From a checkpoint of a small segmentation model.
Data: trained on drawn small creatures on textured ground, 203450 training examples, 24.7 epochs.
Rows from block 8 of a small segmentation model, named by matrix and row number. Each number is 128 + 24 x the weight over its row's rms, rounded and kept within 0 to 255. All counts start at 0. After the name is the row's rms in percent of the matrix's.
After each channel's rows are labels from the 100 images, of 14976, where the channel reaches its highest value: "top examples" is what is common among them. Only what is clearly more common there than usual is listed. The data: drawn small creatures on textured ground.
# conv: 3x3 conv (model.decb.0.0.conv.weight, 96x192x3x3, each kernel summed), inputs 0-63

conv.50 089 [143 142 159 124 142 155 166 106 133 116  98  83 141 138  89 106 142 144 133 129 134  92 117  60 133 121 140 133  89  92 116 145 124 130  96 149 158  99 113 105 134 150 120 123 150 183 116 142 126 128 127 135 115 120 143 106 150 116 102 173 132 126 135 118]
top examples: snail; red

conv.89 091 [127  94 112 102 126 159 122 171 137 123 114 163 110 108 135 121  79 128 131 138 120 158 130 146 158 142 142 108 158 146 102 172 167 138 125 148 141 131  97 122 108 143 105 112 179 100 105 159 172 124  62 127 124 111 150 144 113 155 128 117 124 115 122 118]
top examples: snail; large; turtle; colour: blue

conv.4 095 [125 146 102 135 144 146 133 121 128 112  97 119 139 124 128 113 118 122 130 164 119 115 127 159 110 122 146 149 118 171 135 162 128 142 118 154 153 121 128 106 111 109 126  91 125 116 143 172 164  66 223 154 149 118 142 117 130 141 127 117 171 127 131 148]
top examples: snail; large

conv.28 108 [126 141 131 127 112 131 129  99 116 118 116  90 122 129 139 100 155  86 155 104 127 133 152 152 117 108 112 113 111 169  96 111 116 120 137 103 129 112 133 153 100 170 136 142  82 133 111 129 117 121 120  90 115 124 148 122 136 115 123 137 141 136 133 157]
top examples: snail; red

conv.71 092 [130 118 137 138  90 119 112 140 105  82 101 134 114 113 134  98 133  96 107 126 149 155 106 111 112 106 172 115 169 164 125 122 165 139 133 116 122 109 145 144 133 116  96  96 132  75 133 119 137 115 152 131 138 141  99 127 132 137 171 123 120 129 135 137]
top examples: snail

conv.67 086 [111 127 101 144 118 130 138 132 132 155 107 119 131 140 124 128 108 122 125 129 132 115 154 128 165 138 140 121  92 126  93 162 151  85 140 130 152 137 133 114 126 110 112 130 145 118 126 119 142 108 130 165 132 141 151 128 137 120 128 133 154 126 148 132]
top examples: snail; white

conv.56 089 [116 104 133 145 114 177 113 141 137 147 136  76 110  80 123 126  80 150 128 149 127  89 112  91 160 139 141 127 170 150  86 160 127 122 127 132 105 136  96 135 134 130 129  85 137 117 134 162 115 128 148 136 115 123 112 165 155 105 131 123 132 126  98 111]
top examples: snail

conv.32 093 [137 118 113 143  93 137 118 144 137 128 138 155 102 143 132  93 100 127 123 162 110 117 125 137 147 124 143 113 143 139 110 153  91 142 152 121 110 118 139 126 113 108 112 129  74 109 147 158 140 126 138 135 150 119 144 102 125 139 107 116 139 144 108 131]
top examples: snail

conv.20 095 [159 117 140 130 120  88 132 141 131 106 145 129 158  99 137 138 174 104 145 123 181 136 125 127 132 147 134 149 140 116 113 113 109 114 127 126 105 133 114 116 119 141 148 138  86 123 149 113 139 127 125 124 131 129 112 127 146 163 119 132 137 122  84 133]
top examples: snail; red

conv.52 104 [120 125 106 130 134 130 136 136 111 121 103 119 151 135 113 171 101 127 122 100 119 124 130 123 178 130 144  93 146 121 146  82 165 148 112 135 111 126  87 102 101 111 123 114 140 147 116  90 164 134 103 117 116 145 124 132 114 133 120 133 113 123 155 116]
top examples: snail

conv.22 095 [111 128 117 128 129 125 127 104 124 120 127 149 142 143 135 144 130 130 118 163 140 134 118 133 118 118 142 119 124 141 110 129 116 143 138 128  88 139 137 158 111 100 130  74 174 131 137 121 136 157 122 138 118 138 112 127 126 110 113 106 190 137 127 108]
top examples: snail

conv.77 091 [115 115 106 139 112  94 118 147 133  92 109 121 112 140 124 132 117 119 136 107 123 152 121 172 109 113 150 122 116  90 113 125 114 110 140 139 130 118 106 145 126 116 128  99 132 133 131  98 157 151  82 110 122 133 134 107 144 126 113 101 144 128 149  95]
top examples: snail; red

conv.90 090 [120 112 120 140 112 129 103 133 117  74 119 127 101 125 136 133 169  98 142 156 138 146 119 154 156 119 154 145 124 123 109 121 194 120 126 126 123 127  96 143 127 132 113  96 110 138 129 131 136  86  76 110 108 139 153 104 133 114 113 131 126 148 102 116]
top examples: spider; snail; colour: white

conv.65 093 [142 113 116 124  93 140 103 135 123  85 153 151 117 135 159 136 109 121 105 162 179 165 123 100 104 118 115 129 175 135 136 100 145 125 130 130 130 128 125 123 139 150 139  82 139  89 134 164 132 116 163 108 134  67 152 121 103 141 155 144 136 133 105 111]
top examples: snail; dragonfly

conv.0 103 [127 147 149 118 118 150 112 124 136 105 151 135 111 160 154 134 155 106 128 164 124 100 126 141 114 117 139 144 104 134 115  94 106 108 112 138 102 124 130 124 126 106 114 103  98 174 127 141 112 123 133 107 136 131 135 128 123 140 116 153 146 144 133 110]
top examples: snail; small

conv.15 107 [123 122 137 134 137 147 105 150 137 114 126 145 113  96  82 115 110 137 122 141 116 134 133 138 121 127 139 105 119 138 107 138 123 110 144 114  74 153 115 154 149 109 120 131 115 154 130 117 144  98 120 117 104 133 131 118 148 135 120 126 110 136 134  95]
top examples: snail; large

conv.39 116 [121 129 123 141 125 171 103 150 106 152  99 116 125  99 123 123 108 123 125 133 172 114 126 123 123 120  88 114 120 205  51 166 164 135 124 118 126 130 110 139 140 160 128 108 161 135 115 150 139 133 117 124 129 114 148 131 126 136 149 141 120 160 106 163]
top examples: snail

conv.24 088 [125 132 111 107 108 120 116 153 109 110 105 133 141 128 155 120 111 105 109 137 158 128 148 109 176 139 157 153 123  67 135 125  88 117 124 125 135 104 166 125 114 128 156 135 155 118 130 106  60 112 139 129 135 136 108 115 145 128 143  83 161 134 119  99]
top examples: snail

conv.76 123 [129 128 129 129 131 123 127 126 133 123 125 129 125 129 128 123 127 130 126 116 130 123 124 131 131 130 125 125 128 196 130 129 144 132 127 126 124 125 127 132 125 123 124 234 121 133 133 127 125 111 143 126 127 127 126 127 127 129 130 129 129 125 133   0]
top examples: snail; large; white

conv.1 087 [161 131 110 116 142 119 122 148 155 110 129 131 138 109 161 117 102  86 112 132  98 113 144 117 103 131 127 119 117 117  88 174 114  88 142  86 132 124 121 136 116 119 124 158 129 149 103 124 152 186 131 129 134 154 131  80 151 151 156 102 129 126 143  66]
top examples: snail

conv.63 089 [130 118 108 131 134 146 132 135 120 128 115 142 121 132 158 126 129 139 130 115 122 134 123 136 196 123 135 119 139 159  99 153 194 104 140 143 149 106 120 148 135 165 120 140 104 145 132 107 134  86 131 127 127 131 138 148 133 123 128 110 139 121 151 159]
top examples: snail; red

conv.33 134 [112 128 127 109 105 122 100 146 142 139 117 136 111 134 101 123 129 145 122 127 131 126 114 123 150 124 123 112 126 138 153 128 143 132 123 106 132 117 131 124 124 124 110 156 109 145 141 117 126 143  92 122 131 126 152 139 132 133 125 102 121 147 142 140]
top examples: spider; red